python train.py --widths=[48, 64, 96, 160] --label_smoothing=0.1 --max_precond_dim=512 --grad_clip=5.0 --ema_decay=0.99 --batch_size=64 --warmup_steps=300
Rows from block 6, named by matrix and row number. Rows with one number belong to one channel. Each number is 50 + 10 x the weight over the matrix's rms, rounded and kept within 0 to 99. All counts start at 0.
# convs0: first 3x3 conv (model.blocks.6.convs.0.weight, 64x64x3x3, standardized in use), inputs 33-43, a 3x3 kernel for each
# convs1: second 3x3 conv (model.blocks.6.convs.1.weight, 64x64x3x3, standardized in use, transposed), outputs 33-43, a 3x3 kernel for each
convs0.40:47 27 43 66 63 71 40 17 41 61 58 58 38 53 54 63 69 42 56 42 47 50 55 30 44 51 53 69 58 36 59 52 59 43 44 37 49 38 37 47 46 52 54 55 36 41 40 77 60 60 50 61 54 48 59 51 62 46 38 42 53 52 38 40 50 53 44 40 42 52 42 47 45 63 49 46 47 37 62 55 84 47 41 52 52 44 40 51 50 60 50 46 47 57 58 45 69 41 35
convs1.40:49 62 51 37 37 44 58 60 49 56 41 61 58 46 45 51 44 42 53 54 57 64 39 53 43 54 33 54 70 58 46 70 37 60 63 44 54 64 43 43 55 45 61 52 53 64 38 37 46 51 44 35 63 48 48 57 45 36 46 61 52 54 48 64 47 48 48 38 56 44 47 44 51 47 42 43 43 50 54 71 47 53 54 48 59 57 51 22 47 43 58 40 39 52 43 38 35 57 56
convs0.41:59 43 39 54 42 56 49 53 38 44 53 51 46 58 53 42 50 49 77 63 33 55 65 50 61 77 41 50 51 50 47 52 46 57 51 48 55 47 44 47 68 56 56 70 43 48 44 59 52 41 49 57 42 52 53 53 51 48 43 51 48 42 55 55 45 43 50 49 56 50 47 49 36 73 41 39 68 70 40 59 69 69 46 25 49 56 41 59 46 39 48 50 57 64 50 54 55 39 51
convs1.41:46 57 42 40 50 31 38 43 37 58 58 56 53 58 47 42 57 63 46 49 63 66 73 60 61 48 46 54 44 50 52 46 44 57 49 54 47 53 41 42 64 46 63 46 47 48 34 68 64 43 60 56 58 60 35 62 41 31 58 53 32 42 43 53 35 45 49 47 50 52 35 49 64 67 57 50 57 43 69 66 56 51 68 44 44 33 52 55 62 51 55 43 63 45 57 60 53 49 46
convs0.42:44 39 54 60 44 46 39 48 32 49 44 45 34 43 35 42 36 54 35 52 54 42 51 54 57 41 51 49 59 49 54 62 43 62 52 47 50 58 32 38 65 54 57 49 52 70 40 50 35 53 65 46 39 56 49 37 50 41 41 46 49 44 46 70 54 33 69 35 60 49 78 50 45 44 40 50 39 59 34 63 44 25 56 46 57 41 46 62 61 52 35 56 77 39 44 64 49 35 75
convs1.42:38 38 38 31 49 25 37 42 35 51 46 53 55 49 64 54 57 44 66 65 44 50 43 35 56 30 59 62 58 48 47 50 50 29 62 53 47 54 66 51 59 48 45 46 63 37 62 56 62 55 58 45 47 61 49 47 35 44 53 51 50 43 50 62 14 59 35 52 60 55 46 46 65 41 57 36 54 52 55 54 49 68 56 53 51 52 60 73 45 49 59 77 43 57 69 53 41 51 37
convs0.43:52 78 54 56 49 55 43 67 76 58 56 31 50 59 50 63 56 55 63 44 37 41 67 50 33 65 65 30 50 52 47 47 57 50 44 61 74 82 49 52 56 53 48 55 43 74 42 56 34 53 63 54 76 44 51 59 56 40 59 63 47 61 36 56 53 19 50 52 40 47 37 55 37 55 66 53 51 37 38 29 42 53 36 10 65 56 42 50 30 60 43 33 25 39 53 46 43 59 49
convs1.43:72 70 55 57 73 71 70 71 57 54 49 26 38 56 57 55 68 35 61 59 51 53 55 33 36 54 54 36 60 42 44 52 35 44 60 65 72 47 39 38 50 53 55 47 41 56 39 56 51 64 63 67 50 19 64 59 46 63 63 44 59 38 50 49 54 46 46 48 63 52 52 49 35 49 44 51 50 39 37 56 44 40 65 13 52 64 70 74 57 47 57 66 49 68 14 36 36 33 53
convs0.44:53 67 48 54 62 50 58 51 67 53 57 47 70 35 56 54 38 45 51 55 42 54 51 51 46 47 49 47 47 39 55 54 44 54 41 41 49 41 42 55 67 43 55 57 58 67 46 35 56 27 48 41 58 41 59 52 45 54 55 52 54 37 51 45 45 38 40 56 62 54 48 48 38 47 59 64 56 46 50 52 48 53 45 43 46 47 66 47 35 29 67 47 56 64 56 48 54 49 47
convs1.44:48 58 54 61 45 50 45 49 54 53 56 53 44 64 44 45 64 35 61 53 39 60 60 47 67 36 43 51 57 60 57 49 46 50 61 58 41 34 54 63 52 45 45 66 51 52 57 59 52 66 69 56 55 61 62 67 43 48 58 56 50 46 35 43 52 50 50 35 34 57 37 41 50 54 41 54 48 56 55 63 55 51 40 57 53 60 53 63 64 54 38 69 53 60 43 48 47 53 47
convs0.45:42 44 65 54 50 65 57 51 41 51 64 54 59 46 44 60 34 47 49 57 46 43 55 64 46 73 52 47 47 73 49 66 64 66 46 59 35 47 37 61 52 33 40 36 44 50 39 39 58 35 60 37 67 55 59 46 67 44 58 63 69 43 39 34 47 48 49 46 52 33 53 40 56 45 44 38 44 63 49 72 58 69 46 48 59 63 55 46 39 56 50 49 54 48 53 55 54 43 50
convs1.45:54 47 54 66 63 55 43 49 45 51 44 43 44 67 49 60 63 40 41 55 50 39 57 49 41 50 33 65 50 32 49 30 44 41 41 45 45 69 63 72 60 42 62 44 53 57 31 52 36 41 44 46 55 49 52 54 47 54 48 50 38 59 42 45 48 57 37 63 66 72 42 55 66 49 46 41 48 50 69 51 51 51 61 42 49 33 40 40 64 21 33 52 62 46 46 61 29 47 58
convs0.46:41 57 47 56 61 52 44 63 52 42 72 55 54 48 38 44 44 41 38 62 47 53 42 74 52 46 44 67 46 41 55 57 47 47 29 49 61 77 36 45 56 31 49 62 61 55 51 68 49 72 59 59 56 45 52 63 31 60 57 39 52 43 40 53 48 35 41 50 46 52 46 49 50 35 49 54 44 35 44 32 54 47 68 52 36 49 30 62 41 53 50 58 49 59 53 63 68 48 44
convs1.46:57 58 50 50 51 44 48 68 53 62 31 47 53 48 23 53 37 71 72 52 34 46 49 54 64 52 64 52 70 63 67 53 47 58 40 33 44 53 52 45 58 66 50 46 45 58 54 44 60 40 58 62 60 42 49 52 48 51 52 57 38 39 64 61 38 52 44 53 55 54 60 46 50 50 44 42 58 52 42 69 43 68 48 60 58 53 60 48 47 30 33 53 41 45 56 71 50 42 43
convs0.47:38 50 46 51 35 58 45 70 54 46 36 59 34 50 61 49 60 57 50 55 38 48 53 58 34 52 40 42 41 64 46 47 44 56 49 52 54 48 46 47 44 42 64 56 59 60 28 52 43 52 58 58 61 31 62 49 46 52 46 47 60 60 61 26 61 53 36 58 59 48 60 53 51 64 31 51 53 50 60 40 42 56 43 41 55 49 40 49 49 35 35 51 58 50 36 53 36 31 40
convs1.47:44 45 52 53 60 39 49 57 43 44 59 58 32 52 48 51 71 39 29 57 43 48 51 35 51 40 42 52 55 40 55 62 62 34 63 46 57 62 46 52 42 32 46 62 67 73 22 49 37 55 54 69 76 35 49 48 45 62 55 30 49 38 52 44 57 35 50 64 30 35 38 42 50 43 35 38 50 43 73 41 50 43 59 59 51 40 59 37 53 71 41 29 48 14 53 51 47 56 33
convs0.48:52 49 46 55 42 50 42 51 42 59 41 61 42 54 45 45 50 50 52 58 49 51 46 44 40 65 58 54 55 55 63 59 49 48 59 58 25 43 26 39 43 39 49 35 51 49 68 58 53 40 42 41 50 54 52 66 44 66 60 32 60 50 47 29 58 36 56 65 49 39 68 45 53 50 40 61 42 57 55 47 51 41 49 49 49 54 49 46 57 64 33 59 46 46 52 50 45 54 60
convs1.48:58 49 45 41 51 37 48 47 35 53 47 60 61 51 44 50 39 34 55 49 58 54 59 50 49 55 41 45 46 49 56 42 53 60 46 60 49 37 45 63 44 44 47 39 64 52 65 63 64 64 46 63 21 57 60 67 37 55 51 31 53 38 53 64 39 59 60 33 42 59 37 53 58 68 44 37 66 38 52 44 48 53 48 61 38 38 61 54 47 64 33 47 55 47 51 44 50 44 55
convs0.49:43 50 44 64 49 55 53 58 38 40 61 48 52 49 54 50 32 46 36 62 51 49 71 42 50 46 46 53 49 51 41 60 55 45 53 46 39 42 50 52 50 50 56 45 32 52 53 48 48 50 53 44 46 53 45 62 48 42 46 54 37 68 44 37 53 47 48 38 50 40 53 57 40 40 61 53 39 59 32 57 49 62 47 60 43 55 44 63 54 43 55 44 66 37 58 46 46 48 63
convs1.49:59 43 48 31 48 39 50 60 59 44 65 59 47 48 38 46 36 45 52 62 50 66 49 64 47 42 82 54 40 59 52 54 63 57 46 34 59 63 56 36 63 46 60 48 49 48 62 56 77 47 57 44 56 54 57 40 48 40 53 39 48 52 60 46 45 55 34 57 50 51 47 31 56 52 51 53 50 49 50 49 49 62 59 50 50 58 51 68 46 42 55 59 51 58 42 55 40 69 42
convs0.50:59 29 54 53 43 67 39 50 42 65 55 64 40 49 61 58 76 47 59 50 60 59 64 56 64 54 34 53 51 43 54 51 46 35 47 55 56 64 40 63 40 59 60 62 42 58 44 47 25 42 53 67 45 44 46 55 50 28 29 42 38 51 40 52 40 40 41 45 60 54 46 33 49 62 47 71 50 45 41 53 62 55 39 32 38 51 55 54 46 45 53 44 44 46 42 39 34 47 47
convs1.50:53 56 62 50 59 68 46 67 54 62 44 52 50 56 49 49 39 41 56 61 49 66 52 46 44 39 54 47 40 53 54 49 48 61 54 57 78 47 42 51 54 45 52 40 45 33 42 44 42 41 49 37 44 45 65 54 77 41 60 63 53 53 67 46 39 41 33 44 45 58 47 44 45 53 74 55 59 40 47 57 62 65 55 59 44 45 49 49 46 45 47 33 56 43 55 66 55 46 50
convs0.51:57 60 70 40 38 64 46 48 66 58 52 52 53 49 40 65 34 60 49 62 60 43 40 56 48 32 59 43 43 54 53 54 55 57 52 55 43 50 50 47 39 35 46 39 50 59 64 56 61 69 54 48 55 53 50 58 56 51 61 61 41 45 56 52 46 42 35 48 44 48 62 44 58 37 43 56 53 56 61 46 48 53 62 63 43 46 70 56 52 54 42 48 50 57 57 46 39 48 47
convs1.51:39 50 51 42 57 53 39 42 49 51 55 38 59 48 45 42 42 48 57 64 41 50 66 58 46 45 53 43 53 27 49 42 40 32 35 43 48 32 54 46 45 47 40 26 47 59 41 58 68 34 48 40 43 52 55 69 63 66 71 47 54 46 49 62 48 51 38 34 41 52 30 30 40 53 44 53 40 34 41 48 55 29 42 46 48 45 60 33 37 69 49 69 47 37 24 76 37 46 49
convs0.52:36 33 37 51 50 56 48 53 44 50 53 49 46 62 52 58 45 59 49 53 66 49 47 54 49 57 45 35 55 46 60 46 45 46 56 47 55 39 44 66 45 56 51 54 61 50 71 61 33 26 46 28 49 53 42 45 48 55 63 64 49 37 55 35 48 53 47 53 58 53 55 43 61 58 54 39 40 34 60 76 55 63 52 52 59 53 44 43 65 53 51 48 47 53 42 44 44 43 38
convs1.52:57 56 60 68 63 59 61 59 44 35 61 38 37 26 44 45 51 58 47 42 43 52 54 61 47 53 41 48 38 37 47 47 38 48 38 51 63 48 62 34 52 56 35 37 18 47 57 47 39 44 50 63 41 48 51 49 58 60 54 45 60 59 47 47 50 62 54 54 46 60 68 56 44 46 39 44 65 65 64 35 32 46 55 56 63 57 40 59 56 46 44 57 50 51 51 25 28 43 67
convs0.53:61 28 63 47 63 43 51 57 38 55 48 54 59 53 42 49 55 53 48 51 50 41 57 57 56 45 45 56 48 37 43 42 57 40 48 46 54 61 61 32 56 51 59 48 41 50 59 42 48 44 49 55 42 58 51 59 44 58 34 46 52 56 44 48 65 47 51 47 56 41 46 62 47 36 68 59 58 44 52 80 49 39 51 44 53 46 52 62 45 54 50 47 59 46 56 50 46 50 55
convs1.53:42 42 51 75 48 55 47 62 50 52 45 52 59 48 23 41 52 53 46 50 50 65 40 59 46 53 58 69 49 58 43 47 63 49 34 49 58 53 47 64 47 82 37 46 30 40 49 47 46 42 59 59 32 67 42 40 56 62 35 39 42 41 50 57 54 62 51 66 48 55 45 63 44 43 38 43 42 26 35 45 56 53 47 33 50 43 43 50 39 37 66 46 48 61 33 45 47 47 38
convs0.54:43 37 63 50 52 41 40 37 37 55 51 39 51 58 26 66 47 37 47 55 61 57 73 59 44 58 58 72 35 48 52 55 63 43 45 43 40 52 42 46 41 43 54 51 37 40 50 45 38 32 59 43 45 51 54 47 38 47 46 51 49 53 41 65 38 44 54 36 60 40 46 46 47 49 37 55 52 49 41 64 61 72 36 45 49 54 49 73 30 51 35 53 66 35 76 73 34 41 70
convs1.54:51 53 39 58 60 69 55 62 57 41 49 50 48 58 43 49 48 35 50 55 53 67 38 58 65 61 41 49 54 57 54 57 52 53 62 57 34 71 38 60 51 64 52 46 54 53 52 33 46 60 31 75 49 34 60 42 32 64 45 40 74 50 30 52 46 54 49 68 37 47 68 47 69 54 58 52 63 44 42 46 57 44 81 39 42 70 65 35 73 28 52 55 73 50 73 38 71 38 61
convs0.55:59 49 55 57 43 44 24 47 45 38 37 57 32 50 59 56 75 41 44 56 44 38 60 55 50 58 51 52 45 40 45 42 50 44 51 42 65 47 49 30 57 72 28 57 50 51 45 39 33 50 56 50 54 54 47 46 34 61 44 39 44 51 49 41 55 53 35 53 55 52 57 37 50 45 50 52 43 57 43 42 48 56 31 39 36 47 47 50 68 61 60 37 44 51 49 42 55 45 30
convs1.55:56 55 49 49 60 57 52 61 43 62 41 69 42 64 55 41 72 32 33 46 53 37 45 66 63 58 34 43 46 68 45 69 66 72 64 48 51 57 58 68 55 47 19 50 49 62 44 45 39 49 58 40 52 34 37 30 46 44 71 45 55 38 51 65 52 62 56 58 45 48 46 46 56 39 47 51 53 52 42 36 49 71 41 58 50 48 56 39 65 37 47 35 68 62 29 60 46 51 44